A small sound classifier, trained from scratch.
Training: 3100 steps, batches of 64.
Data: trained on tunes sung on syllables by a formant synthesiser, 39062 training examples, 5.1 epochs.
Rows from block 4, named by matrix and row number. Each number is 500 + 25 x the weight over the matrix's rms, rounded and kept within 0 to 999. All counts start at 0. Numbers have three digits each.
# weight_ih_l0: LSTM input weights (gates i, f, g, o stacked) (model.rnn.0.rnn.weight_ih_l0, 768x288), inputs 192-287
weight_ih_l0.369:482491523457478511485511471514502544478504511494549545503485504496528469494511545507493504502502493470514471503465525479470525495525493487525482521481503501525509510462540474501477491510467488489453496485519485582505499502450491469493505456494483516495469493474502474508500438506515476486
weight_ih_l0.370:497524465496561513512508500495540536460499491518494494451476518489461511555502536495515519505462495565487511475487465509475484510517520480480512470474501503438527464462483469514524538492484494474480478495481526460514502493542482466511483548486489500504473496485531521473489538523497508509
weight_ih_l0.371:545513443520528514504470480527499505515456500526506488514486524517484498457509508486499515514511473536486524489539504445531486506500511461500498529496514542560458463462509459484461520584466523522490498486537521452547531523502514525507494512445544499494494478498468438493495474492469515468
weight_ih_l0.372:471487506524505523516494447467532516506501500531501532531481478575476431482493450473511522496474475498518486497534490485483508509551484486505532460488474494460508520481495545466528576494528506451475465465519528533476505510518479479477501483528496502494513458513503519501497522526462469493
weight_ih_l0.373:509522461533434540563513510540481506526517536514459529526498532475449473496459481464554555466517494519492490514504505553469501463487457491487474490486518493473427513485499511510522496510522486491469486502539497487506519475486536470505524484465499525480511495529495525460515516555523465508
weight_ih_l0.374:480482483488488481490492455504502442501493511522471408483515497558503527449525512482500467491430500475491449509512468511469479493500473519502503480498506485493489547476562545517480484552486445460467488476544497515490505477494473531493467485516497487519505478472450514494502466523498475495
weight_ih_l0.375:515492473513527514477490484504553567458546491522487518469506549525522513510521542523490457521527562535460472516546533546517519495515537577537497515506476481489467500507510503539498532493530481495524460481495508491481498484495492486549525507511505485472550505535508480514480518494517515500
weight_ih_l0.376:497506547513499516516480502504509486528491536527500513519466566518475460548499493513471501474466521451526476504479510537458466512493515500512486469499500514535515543525478494482530548512504475499487490476531488491475466524523504487522537473477506502521513463536567458476456531483508515470
weight_ih_l0.377:495470446485525486537459482498530509503486475521528540502543511496535505506476482479514513462525518501527463516506523517525461503509519520550471462475489515502451496468507499466467473487503540473460437506563469528538508527512525543518506475469529468481516495488454498501533511488513498507
weight_ih_l0.378:500480446519507466501465448516497508488524510534487503546544465537548483475536531470494512516512467516592528438431530482523491508493475488483552485512519522509570506520428553503527492487571536509477511461548525482535443525520516467462526486473565464493501548475511481514522507503502500525
weight_ih_l0.379:527488461469524550480503440464505490511496516482509479529531492514489542504513487480485496480494514510517478534483499495516523471517486488501512476536553495522476487488506471479475486479485504508525470509490452503472497532471542507467504490504508499540486514496517459480475515505509505518
weight_ih_l0.380:485509508482490504568495514537537498520510510482488522488467524490499485476515514544457525526483482504483469485518520489504497468524485493492507494485492486500476496516483495512491475503493524524461472481501505502512555502480477544512542464496495493546477512477504523527493486504532491455
weight_ih_l0.381:501495512476491502452495504508503522526547518468514528517507445507471493480478487500503513479501530514465497483461484465528537525493505480472497509501499454493514491529513506485476516477500490548496463491479532486528526485506480524516536453480440482519504522510467505522512479551522545514
weight_ih_l0.382:501490507487483487502496534501440462523474506525511483506504550494546510521521487496522532445472504441507474507486483519481503518521516475489507477513462497528555486468502508469506484523537499476484517499519484513507502484496478495490474543524480494518517498500531512440462506515497505513
weight_ih_l0.383:529492467523471497483489485500495476447466480478521481532488537456525526528510477491472488530484517482516542459522516522470559451553497470535504496483492535497515508490507560500478513433526497457481449544537471497500475510505525490525455431461507476476508481523468508513509488508528511475
weight_ih_l0.384:522478498490480473522509512473489480496473493501502492484496472536519485507493525479508479510485519512513502496475480502493508494474462486508488488513469534501483501546493471530471508478501528459507470487548488532485502500523513492505472525495497494523497464468510517472534531479535537508
weight_ih_l0.385:495509533492511539537506470500479514522553484502503450543516502503504490513471485521515506478514525504493508471537499518507504508496491485505511504478484486485492519477488495456480460520557510501485489475547474492518503530513489514477481547500501534498490516507537487507495531517458499484
weight_ih_l0.386:488500484473503563466484492523502451502506477498498480479443484513471526438513515476480469480503519511499504537554480490470467478512515474482514486483493475503478530492468457477518502492513557473502550526483499498490469484485464521498511501508488535510483512486508496478548497505521483515
weight_ih_l0.387:515508514521508532499486478478478481503486506464529509559544485492483474462496520507492488478535519501513472552475504512518570483483513525522464498492484537466462487519526525501477515467520495485473494485501490508497517491481488509468446444507466499526517487509486516480446528496469489449
weight_ih_l0.388:474479444513486501511572502523520497553474488495470462495496551512515492519521491508484496497477522505477481491523497518523522541490514512508495488494542503516526498520466496471486486497483482488514513491504490519463499517522515532495507522504519454459509505505510493527499468507520506511
weight_ih_l0.389:521493497522486495467544485500478514428472523483517455489504478550522518488518488491491507497474519512486510520528537496531514528493504495539514498491509457455511563506529475484473484499486456476496490493516480535541540486491524491544498503485498477482507465521497526524510522522517475468
weight_ih_l0.390:519464474491499485476460504529481520502527481467528527494489511532466459498488475489517489481479502472513510491485502511473536507503543483519511512489529519502533485502494479478454491491509531491496489510472547501499488499482547497519486515527513514497531526527459476490463553512485479514
weight_ih_l0.391:494485478497484547505504506534504494524518477544517457505475500484469484491478441509499522478532504497472484486524541500484488467479480485504526505523510530520483526518471491481499500527489536496521495478464508478503496490521436525499530511488517483459490489504509508492493528513555499521
weight_ih_l0.392:527520499511500449506465509482517512482535505447480476484512449475481512530511482483451456514492520495487540516475468544458460480476503536500493528489525498491500511465503548494502526484527477477494465474506522495547466527513466495502520520506505498520494521490482491529504500481484515509
weight_ih_l0.393:525539453504467512483513473486472496485504478486518510532483504518519514489504426537480530502497495538503525488526511469507466467497515551519511482480507483484522532456482477519483455470529480511453526492502530463503484531505479485475493505517531486518522520523506435489502500485508502496
weight_ih_l0.394:522479509494490488416500502488513521537507496493512521470481484500529530484509497483487541517513473467504494508465537522494477524539498512522537543552478507518541498479497514470498490486484498523459479489480506550523477497457492482521481486539505515509478502503450509545495484496476485489
weight_ih_l0.395:482470498501493517477519536461484489558506511516509486479538501511505486512489503521510490541510487489483497486520508506517484509439504522495488515511547504538530513483465487528544502525492500520534520436510494535472474500509528491445547543524532472495489517459491512530514507532488527512
weight_ih_l0.396:519497484486473535530510533501491494477466525504510486500522488530486532534507468491498522534431507519519560522538499490498530500526476501491456530483532476474511511511537489515510490507485503467490511525483521495524465496493523502479469468479493475514478539516513503473507471492496524546
weight_ih_l0.397:519487531532505479486464487522505531568530478517522534539527557495505512477522488509508503517505514488485505502511490479520524486506486531515474478501512488518497463520500473470512477469510533502514502502477534504481495499532521519509506493484507503487492529511528440484518482482526513527
weight_ih_l0.398:550519502507485523530483482498528484521511465509476516474524502489522520525482529499512500504533526493491483494488499489475516481482516526519496491489518477537455500493461474504480517475517499489491505551505518497489510520498518505472518536494531487496524498433524510487476531508481488519
weight_ih_l0.399:483533517496473505507530478508482475479494508467510522524529537470519485515487451505492538468460498474537510484521488490512490498516506509492482514489544504502510501483525526485528516556562488468451494523507531479526534521496512518499475459530487551518477478500547468505505478539506519528
weight_ih_l0.400:495519503492490479535518475512471486454506495462520458496518502506562491519499508487552447528532529477492502485456498534528497521499517444488507505493531515459509472471488521506466499546516492484498506497517487503513493452487486486484469454497498521513525501516465525532563490490520470501
weight_ih_l0.401:474533511519488472495508530512496452528520537454462506463522462489512520496505528485538511452572503499498541483489486490501506509472508524532490479476517468510466443472572542513519499514493502497492534514501488523500509507511493477501465481529501522489461551483501520476506482482505515513
weight_ih_l0.402:512490501535514505475506523502454499495531496554518497497530496483460519504493535457502523502492469495504499470491516514521455497502497511498511457529511490526503500523518486501496523488514509524504501494490525502494494489494503498535490480489522521531498531493493534495513480551522493508
weight_ih_l0.403:517489511505534505511494513487532511466497524485493511504538502543494498549466489473514487472493462522480506492481466552475508468507517487462490543514509478484493516471525506514559545548501501511524522473489502480494517529476508452479484459493513472516467470484505502486524481486493483503
weight_ih_l0.404:509518500521490494465500549514503533514504480508499551506481494483517497511501498510539495508495494502505511481479513515489487518514507485473502536513476504500517517515469543495476504460503484482504551533522547482489494546523500486460501500467503492462479488498522504476528510502479502526
weight_ih_l0.405:505489462509514457521508527466518510492472528484507512484496479488484532557489493507453493523504539512491504482532474517514535521485470483527456524498540515571508484484527474497493500524507521502487512524492545529509499503495480501512475503502500489526493489528513495503487511478518540522
weight_ih_l0.406:474466498508496512507525477489530474472527523493516488487469510536522460482490480507538502531488519477507481525525517506491506488497505449492503499537493487463496500478447490518512537523517529522510514464497539495530485499512527507534484545505512482493532500494473513499465521484514482457
weight_ih_l0.407:471494498500518516505462469489493497477523471508494484511502496503517489482462499516509531488495521504507486492491531524511463456498527497439491508520533548498496510530452465521519471481483496479468505502501478509494504483506510492520525521437477491553499474509514508483499520509479496495
weight_ih_l0.408:504489494491522513491510499510499483490511518486486479491497469485548577530490451493505523464510495487533525487477499460478515484479528531491496517520494477529478512532544515540519485494501519549495498486458531506521530526499551509495456505461530522513526477433459501485544459494502495510
weight_ih_l0.409:484491506504507473495507487481492491465511452472477512512461464492528490508483503515543521470492479523492552516508519482516482503508473508520521529489525496446516517507447516480508475515529522517510498481491537511501492520486516465496495496529484475493509509511522516491472535518485516482
weight_ih_l0.410:502473454483482513515491504489485547489490512516482495491474494532498528458515551520502489492488511542489508489513517483506444541484503498514469448519511460508538493572475481466472454483499497526494499501505501508513516495516480473532498556495548523526526511515523527517503470492553564519
weight_ih_l0.411:518490504505497502464484494520446493499523498496515495498519515478472486450516537469530489494500498501502522486498533500492475503498515508545531484486508526482489537511514507518502465529521521536548505540461523490482512470491477500537517550506483486485514483477506493519505453460518496477
weight_ih_l0.412:503502504477530506515488507458470541523477491486553515515509482502481485469511472496486522512484515505487519515497481493485515497486510492504505546519523504503472505522493458496479491509498539542470480492489467486500460513490508509467449518524495487479487475486474534486518464497477484466
weight_ih_l0.413:488503505479524474502492496504554520457502535504509511501492497483488497534501536501493512479511517498490508504492494498508490522510483482514504521543510508526516474481533533487486481506521516520485517533472497484504494488486506461478505496491491532510479476509488469477494531492454507492
weight_ih_l0.414:480494481515469511509506523500473499508516522477531504477476524459473518483518481485497488488503476498457473491508503530479480509513498488499515512513500495515447491536514481512507522560535491478484501489485445507475496481480442474537483497479478490503481526496510508497468487515476480471
weight_ih_l0.415:479496473503487484502507491522507512539508492542497476484477507518502472481508506505517493473526514495508493483540523517505455534507497521475525445485462498509539517520454500517481524489511514496498506515530488524474510513461463511510567488515512500505502490552532507482464516531540523524
weight_ih_l0.416:518543499526483508508507498502508462465449527565459443472475521512450506524517532507527508487497483528510512489514525512473513492495506478497526470460506534461532505467540477503489500486485467516466471492537485480521508511502492498496509474442495500536510487473490508477506451492488503504
weight_ih_l0.417:516501512483523508482483492517488458459507523526442479450494499506523523516446481517499519500511527515524515519473499492496490502493522520517567545485476477506519504425465535478502565558499546507535502487511479495537515479503477496471481519483507511506515502511525520504481459539476481523
weight_ih_l0.418:500539470480516509499475518467511502525524503484475533503479514511509518548494489478500489521495486477487539483508548542483440526528478519503485477469516509498532502495434494496523474497489505494488527495523459448530523501525513517491482470484499474489499499504467492517489519519482515505
weight_ih_l0.419:498489507525490517517466503490437500523488518499465522504493510488490519481475476532494508502523450506484517483529521495509495502521491502506490517487465518519521547500515479519484515514532452506515532510504488531494489509501498476501538523454489490501522516508460524498474486497511492501
weight_ih_l0.420:517500543489465534506541502494483482450511451499512484468456493565468480541506503509477502491535517504484495499500526502490549518527481517509514511499521474491515532471524530448483502532515488480486530485516495530489490525516487493495479599528487523527497489490475515495468484511501505473
weight_ih_l0.421:509471500530479502450498503495507483470513527487497525529470493477483516531510511500529481496467514484518477541530510493513534508498486505473488513469520503470538488500506514505506511462531471512499477491520479478538478460556503523513512494533499502502510492524531499466500503456506500504
weight_ih_l0.422:487516537506466528483509487513520511516508518510468531473505510531499506497439446489504510509491545513515502485529472483496530519507543465489514463470533451473459506495480493485476500500483500423521499496487473503524529469505466537468509498474493508495481499511457529515508482482515531505
weight_ih_l0.423:520519481462483506519532488497469494468479491509537440496488493500521497504507486479500510530517459521533533510488463515530525521498463484497506545477497519489498471502513468521463485467478489521486481494455534507493471481470509546452482511504468511486467545492488466497492482521486501509
weight_ih_l0.424:514500486503501509514479495507531469487463493482531472497483519517485449514517506508547514510489493503521479505506506474467444513464526473492475514498494544490538483527471476512470496494523530487507509503531493446529475491473477516495520530476494504508514472503521465502470545494452532476
weight_ih_l0.425:518466476475489529519515506452508470495474468489463518504521489553514492518470512479473516504547530483508496500471528497477484499480485510498474526494495520487509478509497507515487465503490509529513531502504503495522502513542480481508488502488458489502488489498507526515501493516525496514
weight_ih_l0.426:506508504489496498499486444498462482502485508500504498500484484482517453522462464507520485490504474492510492501511524481502478505503474514540500483546479462515490513496503521485497482486514534539508516479519504550482505526485480524545491501523484508498511425480529504506501504504498471504
weight_ih_l0.427:478482501527535507510549490505492510528556492499476490469529483451497472482496510520483532492523471505493526487528521528532438478487512524533527465500497510537447493459492529508539515495528492487495544468457523492485496498491511485486472524497535455513478478540539508492537492502524491503
weight_ih_l0.428:490448475487474467503517540492518528567495467505511530486467469480475511456480511526508459473497489509529502498502467502521481505505523503476465483498488512528473482498487521486476520489500480543490501490488501499523531443459509539508530522554486482520467476513490478476514497516511492555
weight_ih_l0.429:475475534468479479457523494482511505519522517483478486524527451519553503516465503492501489521557473485477500483502447535504499527518485512510498453466524501504510519498528505484492477505527509493501476480481494482508510506490483484497537504498511480486513525489505511492511522515477473520
weight_ih_l0.430:494488489498459485436490493500479475496526518546516491509481522491528491486525517503541502502502494514492504510496462505482467534547523492532476489491491485470478513512474465477510524481481514465472531533511509534502543505471499478490526526505525521498482502469503492454504513516519503526
weight_ih_l0.431:483529491539499505491540508481486525523501493519494517504480493501520500519510534500477471446497416485508510502493486494503506467497554492509523536496501487502495515518516508449486483530499472488529509479470501501505475506500521461527505488503483488478498475492526528525523511515491496488
weight_ih_l0.432:465497503492477483524551488495483493526486529521485524492459494509506504515512482536514518490491503518513514514497523494514571507515470514513478530500542475461508498524511487490507499514479511539518510514507525475507573501494470512492551514526484530492515510495503470509491541513466497485
weight_ih_l0.433:482502492508500522490530526474527533456495463483511550489507480512509522489480482513497534445459509519480478535507486500495497457530456529502511508492498474514495519471513517508528503495510496538518528524469487499520503496501542497478522486484509519525498504506486495493533497493513467524
weight_ih_l0.434:446559503503461514527496506501530528509482526491500463490508511521504503489467482468494523475498558496530494531476470502506506515491490531483473514496500519480486474460499502527539503475493490478534508515459463510509481501474486479456508521495507502553513484491507480497522507504478476455
weight_ih_l0.435:511524479488455526473435494490485539464482497515495497476509493504467515489524485495540500493476494531518510492482518454433472509508495489512476518496513475459493559496532516478464509478511502451481487560526537499494518506516535502495498527478487503525487527483506483484465480507495503503
weight_ih_l0.436:490482554465483511518484489471493471482511500511532449508496505509499507510516500475487457472474496499491539496509521516449553484495461501500506475529520495513478497454506545483488480562511503503504529458487454506540489491477497525451495532499540490512500445443504480520513463518496463494
weight_ih_l0.437:486486490514483489504496517506486562507493476530498516541520528490526510534536494489491533493469452509492479460462519526488518501484467494466491520493495545515527497513461465520515506493513499484539503549493536498503509535489516481500489476476503510488504448494520480485521484536508510535
weight_ih_l0.438:516491501485541468474507538453503487474501483478527482527538479474497479495492466492482536454515489552537540509484497489496480480503493486476505489481518491474533489484466521475514502448494549484498537528529469496477502482504483542496534537514486496511454471524506512480521500528494507509
weight_ih_l0.439:523496487531489498505516515493515504502525475493518502498487484488491460500504477496507558486495483493529509474510508491522529508506485502559495510522508486478528478506529429465439476501491495506500476500477505516568512494496471466547449498513505535519472527501498435511455525495494511499
weight_ih_l0.440:492493507512531523490508503525490515463493490537521487492498463485501522492498498495485491499500509531532490524522490486505495478456548504511533484508509503515490498484482515513514473542506505497494523475473515530503521529497514501491483497524455496514498541473476512537469514517474487444
weight_ih_l0.441:534507522514537551472529509490515512482498523466512477507494527554516505491498494481544495486513476475504515482453484514518517488540505453523538488569533513489506495513478529516485516481504486577537513479539528506500455465481510488529479545497508513485532456498533463476488512526492476495
weight_ih_l0.442:501503455503488511481531489512491502487473503508504475516511497508492494517491487483481466539526499489476510455488500529506508511475501537507537459496495505476481542521421508506538540496512515460511532533488469501472506521499466482532522512473506506465538477497514504496498506512503468505
weight_ih_l0.443:508492444487497514529512516489502481489500516470485554496470486540507499471476477510489506474499505493506494467509517522470467492496486514470496500512487534472498502477559504513478511486510461469501498536490482475488479501522489518510485485481476500514530526462479499475492514518473520508
weight_ih_l0.444:508471506483503508444477514511463470503535473493503529500497493481486481493507526475521490511497526481501496526533511523476442477485517485508502494493535487506480486513510538511508465501541507520541523535472482514511506491509499501481521537492523502498473498494536502527500505516523479444
weight_ih_l0.445:514502492505454468540527537476522536478487472514520469526515472525495468473479515492515487521471561523486464510507513467496501453489484529496496495506510479498553505510460474497491524581479522524531499475485516534514518474478523513530546497468501498533479463513500533495469475537541500482
weight_ih_l0.446:489483512517503453467487535509543497508505473504520531486477525451467497495506508532500516496495488455461451501503516509496473451482478483520519511510568493494483516522513501461497504537507506526487476507475514506495507524489499525505523457507509501506521536494471525516481511486490469554
weight_ih_l0.447:498518502490506504515506484494479494526504448512476508512490473491497458479473493522495552481499526485521499471522514534545543475449499518496515499496498476539527460502469496477467494519524552529477508523508507500512516486494500522488532503474486501523496525455538494508475516535505483540
weight_ih_l0.448:501510559462508496477480513505488491506503517491507527512520493481503498516480530529509522480517505474474555511501505506521515530513474537441491474487520473509489514498536521507500477506471502474512514513517503489510526493478496467507539486526495491495501498477539526538500492516495495489
weight_ih_l0.449:502494554501515556517480496483450511438472488476498511514453456505504498505509499532494508464496466497485489485501472472476520523468479496505532498477533504529480512486471485546495524479536489465517511457504507502518478506483498486482476504526511481525537461465534564522505534506516499467
weight_ih_l0.450:496487501512506481508495490493523473470504465478475500501518473497497474482445527540506464482475493540517506523530489486516511513481495522502532464479500496466521530530471486437494470513533506498511554503501489490488514534519485510505483523497488534489475505519552471487514454483513495453
weight_ih_l0.451:502515516513501479492504478481476488525472495523525511486513534513493489471556560504501500471475544499500510505477461534510500478497530496496509464514547498523504485515479498521521483482542505490516460500473487509504489506530482496492469526479493477501498511500514492447521563479485483527
weight_ih_l0.452:508518528483510502465506472488481517461530512456512528535507464502489498492488505505482520498539484467490498502541467475478497494462489519472496513499474488475488495487505473497490510463536502491539501516483492515508468465511477523542474477496510530490517501512503494512489486487500494507
weight_ih_l0.453:514551481527516501532497523497497554507470510509533481514507479504507499490503508485536489475515472516476489419525484480503502507498462512501512465482509518491487537488502531489533497548505470503534503514449465496516528473524465509476506514524499516527486524494516526516482472510496521537
weight_ih_l0.454:520514485487488457516507514528463513453473509478476500501497505474494494522437519530484507492538462501499519528522520486464489510527540483488516560539490520465502477476513501483529513465501482532506502520489486550464491495483511500493507490488490513456551479495523482493509504479496522471
weight_ih_l0.455:513501514495485510512498497544464509523506526493502479512530492511485520516482506459512509501488472507515487540521470480488502499531482552497494497546525486501476475479505501465497536546445525514471504482487513484553507478511492478508474482523510493522459503499485521519505503538484436498
weight_ih_l0.456:527461546486468503492497511491538504506487491473471459475543501479482530514515501519510509510510495474489537510500523471489515545447474518560486464504533471516470481527515497470501477514526506501521528500511504473510499502514514494494502517510518510496485496495471522515472517508490491488
weight_ih_l0.457:488491500483503500513538518475510472461501510487478481500534511501485492474512500513506504488551479507475500503509493490460500492477505491495515501535521480551516526477495484498516520494493502501452497492498499512492470469481491511523539503499518523468483506490484515486481482503461516515
weight_ih_l0.458:500487519517469477492489555507481531495492524516516498553480503490517485508518507533453468481496514541513507510509533523467515493468479468518493502450533507521516505410522497515505494482542553505528490473514494529462488533471496478509511498524492526491510543494519518523477401474482493530
weight_ih_l0.459:510514531492538494468528508522488501506542473529524504502487504512461500470497539496469533500529504541487502521491493489508531502501486506475501517468498503512532473490522530464505481470517524501516499527504511524470515499512498494515525519513464506491535495492521522437497500495477516510
weight_ih_l0.460:498521501501518476505482506496467526472492509511517524516499500492480511463465482490500519529550474491491491482483521535512475492497513531473522488487502531475467521529491498495501492525550508501499499492484538457516465518493515516517532508448494506540499518513464523548518459476512510473
weight_ih_l0.461:524503473505494473526516467451533486514486516504479450532498530471505491481526526480504498473511501514448521519500447462473552462499480534494484462497486462494509530498484489485477465513496508500535546475479523547497496505472498541484487464452489484455504513539514508477471463520556501541
weight_ih_l0.462:498527503544500480519478480499486510511479500491492535517481492470488492496517510489519536510522501498490509529495455497483452527477467514494504456491490499492556513475533502512500467531525521512502490507480471524485488498475495482525468501489526459519544493500527476475496497484509532504
weight_ih_l0.463:509482534484493479511512499481520461467506448522522520507530491504510468535469530509514501513527495491519497505516512507501493473464506484528520526521522512507504497485479513474486471499538497484505526518524516502539539519474483513515524481512521487487463471481506494487508521463488486490
weight_ih_l0.464:516514514513497499475516490498522464500535481519523489528480516522489519496513517524522504517515521501529512519462485507500506518506453514482510530537472515510514502536500527496513457463522520455538508494545532473521544505529508504479518498510489474452488498536449480501498538492495500490
weight_ih_l0.465:481512491493513480496520502485554523493517485488501530502499471478491494523524519496483523534497528521517465481511472464545569496546504490491515475515520461494539520492488485475499478475500521469510472486464528471457505494471453496524500481555512449536475516485510496517484496526522471494
weight_ih_l0.466:516506521468453486534496486517491498545464537490520488539505509505476502500518540506509532452490506514497497485493497464492461522511491478489500473507475477526491475459503482480517510524506494499478503503527498467488488523481471490537519501508452518496491488512523480481495508477506470493
weight_ih_l0.467:528521528536510483487531539510542546475489489496502520471474502533490513488487514439470461504526486507525505483469522481481485507479501490492520487480467509525489496505541503536511530515497509509506444484500519509527492524491510507472472519535488475479497495493515477499527509517520536508
weight_ih_l0.468:508508483469507478525462501527479522534500520472506499522485522472538501473511523496508500491476492510500492500518501520517469481523494526492501465524495488513504552511494501508506491501533505492484501493510510549523530459442520550491497513493507456500470499511495497529520475535519549509
weight_ih_l0.469:503536498485483479511522488492446516485519516493497532525516502465487493485512473501493516503476497491500529480509503461494491541487481500470443507469496484478466535487529523518499487493495527480488491504511499486489519515496510504490507475527511515514489491486486534489486492503482513512
weight_ih_l0.470:518499514534465529516521470516511518459475506480487549489488488477504472506557502534519503500508482497490509514485483482487486520498491488460510491496486519492489534496500470492516512491479500514522522485484499426521479503508506498452499480502498501501477468482503566467520469500469525485
weight_ih_l0.471:488520535525489516502510516509435488530510515480505494503490489434472487487527475527497508506488491511511477512493491493558519525495500515493461538466519473450505523513495504474527532513537523468520505477497506519499550497537484493469466468505509462541517473503518529449510427476481503490
weight_ih_l0.472:491528488490536527485525488530477462526520456539484522523524512540484490505497497506511511513503481502479494526460518456493539500498484507461541514537491494470507512522511475471495545521524493510526494512515512506520520500506493498471526505454470496495498499479492529549465516498511484494
weight_ih_l0.473:519522493456506510487501496504505477482520447475508523504539480498504543475502528513503482510529503537514549480502513514497513496492519506516469534504479482500518525501460477513545489481495502486532521504498520475498473511499533500513510480511505508496500508515497483457483516489510518499
weight_ih_l0.474:516520511473535511469506512485523509502525497539498469478490510495505526543502505503498466506497539512464507474500515516504523488450491521534518503537476500520475489497549507519537523509536468500505491493492461507495515499514511485552507475482516537525480513510490520475520473503526489499
weight_ih_l0.475:533537487499530515519439524517488501521500527512489494495509466497497503503494504543482472499506490517458500518513519498500484503511515485517493520499499531504488498480551476479507468496504515460491529493496486513496533504466533499464488497513459486487494510489516503489495495495491469531
weight_ih_l0.476:469490478498547531525503488496542504473514499518510521535486511501470481528489553506521482507511453491530479513511517469469471484483528493496457519500493533485490484447462515513506541496511483475504475465492517478565514524488504475504513512511478487504504491484503573531507533504452496509
weight_ih_l0.477:502516455468536487507525478537512499482504520518491509536516522483535500500465491491480479506508523492485471513489484477520496450520509519462524502495495496504468478481519491498480470468496533486506488509441511528486496519487535471476488512491520537502479517509513519505579509477506461482
weight_ih_l0.478:495484483503487506490481487472507541499503527516521484528543496506513479477477495482490466486506484474518456543486551474500471456508503532483550525496513505497469471495525511503520496526512502479509499532491471515511494473526505495507511554543521454495530521515526501520533475527503495491
weight_ih_l0.479:494494505487552499475498498490469518434518520465526460510509515465506501510505521501531514495503508555489473477494480503483500508510530503536499456510494479462529474435486531475492463519516501483537518455483451506502481491495503501533504501494494517526489490510488478516503460539469471495
weight_ih_l0.480:489474469472514470506492518538473516526535524509530490499501495476513514484480533494475497459456467478500515498496490503488513489518498508466509510465507482463494522488531513543512533496469509482513498480463539496513460493526496510479504527455476490470479515475453515457510547490494502507
weight_ih_l0.481:532542523543446500434457504484519506478497524503499472497480513467484517505515496517507495481475523529499536485485470502532517502490513465514456482496508513532476519494529478532469448510505489509486477522514478520522515456466523543519494475523542512509504457469494494510525519521523483508
weight_ih_l0.482:512500548513495494488519531514524493510502462532501524492486481495514516536528500516478499507539473501516510497506526491494500523491498500489489489500530485484510511515533470524516522503504435494498518495533493519495513481518494468498524497467512491505537474537468479515453529465521507497
weight_ih_l0.483:473538491515465490494483470481476484486495503506491491515480485516483488540475489482521504512511513493497519526484462553491480493470467511475540518514537502500522430466479560486480451545522490480499511475474487441497503518505474528474459549512507506489499501481532499485464498507496525492
weight_ih_l0.484:526506520507527513505520466528485454484468485493474485501532471525471501471491490551568490492527468474509535498524502539504493466533504522519511495475501533516470474527554523519540479491523536505473496507516505470511512513522505509488473514470505499509508531487531486523487465516501508499
weight_ih_l0.485:490496494502465505502512504495455492460514539525519563518492527490523512478482480509473530495510523483542486464501466510461500486490484526554490490475486506478495502529519508470508527500511519536484508528509523483477504536493505521502536516466505520481491512496520464482493508508501479495
weight_ih_l0.486:490479510505510497482519490485481526500507517520519470509504494489505515515506464451497488519482546496490500452499496500503503496509528475514473470539508471509506495491491496538513490479496489517506544541470528465494444518536475515517517465511509510514506520539546472492546503519481537481
weight_ih_l0.487:523509521506510481472462525505468490493527529485483537451478500474480515529527482493514510541533469511518500493496504478491506522469514476474489521538478555500450522510486575459531489493512485519506490471509476480538495507528490474493501528501507500515458497451502551519477473479510499538
weight_ih_l0.488:514524484464519507500503529477497484468486461506506469512449500492510523490540497490497478495492517510479527499464494473543505510499503483502529443465517485469517489514493473493481500513527547499504497505524499470476487507567507505513483502530486504485527495510537504487495511531531529492
weight_ih_l0.489:525513503498505525496518474477498506491512448516529495475514485517500493481504514508557515530474473537485456469503520498497489482496489524548491511492463511489551543522488512501522498492535516494538537473488439499522459472504488526529521482481531513488458491541482529498501535514498480488
weight_ih_l0.490:476505448492536494472498502480486505485517490477471492470493496502494526531522524484520486490529487506520499492444523517513490512474511497543502517491500510488509494535497482545483489461534471484496528506509474511491472481489516512512494537511481509485481523500510529479483504485474507511
weight_ih_l0.491:499503485519498517523483495481495498527475506519471525490493444564527501515503484496457528477500541510531465524506507519552506471495479508494494502481506451531499496519471484515506541487515501513496505515526511483522570459480507493486467491498524488481515489523512536531456503531549476478
weight_ih_l0.492:485498490510485473488475488516504475538505437461504488501517480470507505503438487510467500488526499502485534499531486476482544501475481541507470491510513515515472487458508505496514485500491537460492501507442494553480525478477519565488530491549496496517511535493523513518483464508489527521
weight_ih_l0.493:512467512509473494518511456512475475527498515500518503484520533500512540529535504499438473497491524511511497549514494503509489519531518477501527509524495533513499531499510511488575503520515477524491434493458494496479439513511498530451527469507516519496495463486501501504526480469510501507
weight_ih_l0.494:514499502483473517551495512547550484525472471459476494520518501514534490530498492500486534514523478539477477505493491529513475519486505488476486544471536525498492487480506483481523525502520543480497512488539524482436491544506497478524520488501479473478480501492486487504494480523512508502
weight_ih_l0.495:494474494491478510484474498521521502467482473469488462515484513501473478506495492535488483500552447512489463510485501517506487477520485511496478520574509489484500530468511480484511489513498488485477459492461500430454524550495522495478526476512502541517473489523477496470513510519502487499
weight_ih_l0.496:456532481472487518518507540527510504466519482476489511512503485472483489488489519528515511491519524479509534489479495522499559480499492489523502455519523498457521485492480545525530545549504527471497510509488539469518531517506500512553478506499488523487483537479518520517484480503500497496
weight_ih_l0.497:510511475474486476476481507493522529550540506496498479529516498523511513527501478503541477506465493489477485474500472539482497530484518476486487527502507470537483484490496506468523486517482534510513496473486510486472503482485503496512541505518518499519490532520506490510518486491489495507
weight_ih_l0.498:502538539488525484484490498525509510471552551545460441462492549482465473516484466518503493509483490530485523512486476485509487505523502500502510490490508530536481494499502476521480520516488486502504458506535491564482456475482512466495530479515522557496524484478496478483493498511491501537
weight_ih_l0.499:501522506497478486478505506494484503481525511510508500578526462495532514530461482485497496496528480478542499492533470509527455502536522467474481485443500499508513499547519511501507463509492515481472509476510504469485503523538524503481479502504488522457482508500482479516481499520449503513
weight_ih_l0.500:526524505492543477482477529535530515484472546508495467510490510451520484491524489545506506507488511507480498514497523499476505484473482475489495534496506463511524500569499502482496475465542459514481520481500500516483557517477507472454520494533492492477472503472524514489465512481539517520
weight_ih_l0.501:524474512453502478493509551481493577486516464481499522480467529497465482526477501491504492483478526465483512494501483578497555530492504515492508540500516534535473475417492473496492501505453467494471472507519493455490511466508531489458536517503478526478450539490534505491454516500490515503
weight_ih_l0.502:549502495497522461449503525500531475518517526498494517517498488506505523484510500503506518527504497494511490478516522543497470509504488496445536490472493527507497496518500475536481478480543545496510482485521516546511531514499503497492507488524503548516522548504450556523512536477523492466
weight_ih_l0.503:506484477486490489520484495489511515502507479509527496506520510529484521504499508525501488491510503505545485552502469514517470472488532491470477509479485501505526501468523491515545483452533489500501502449473498477450514517502445504501534490507497497477508532535514518487495481513507472485
weight_ih_l0.504:513500474504496470464507510500499518522541490508513517518491462483460494480511507505517539494488489487501498507486510496472476492477510516495528535455489474530519513511519444510536500494474497518452543511485509472531442505529481511542502517532499495529448483496484519490512548533460500495
weight_ih_l0.505:503501512525509465512513508503545498509534468507497501519499492544484473485465509481500541553458522506457479502485487467484477485479524532516520527506489506504506481531479515522483485492507491498515496502516519490488479449523481485512504514507511521519516512521500483456507473484491476500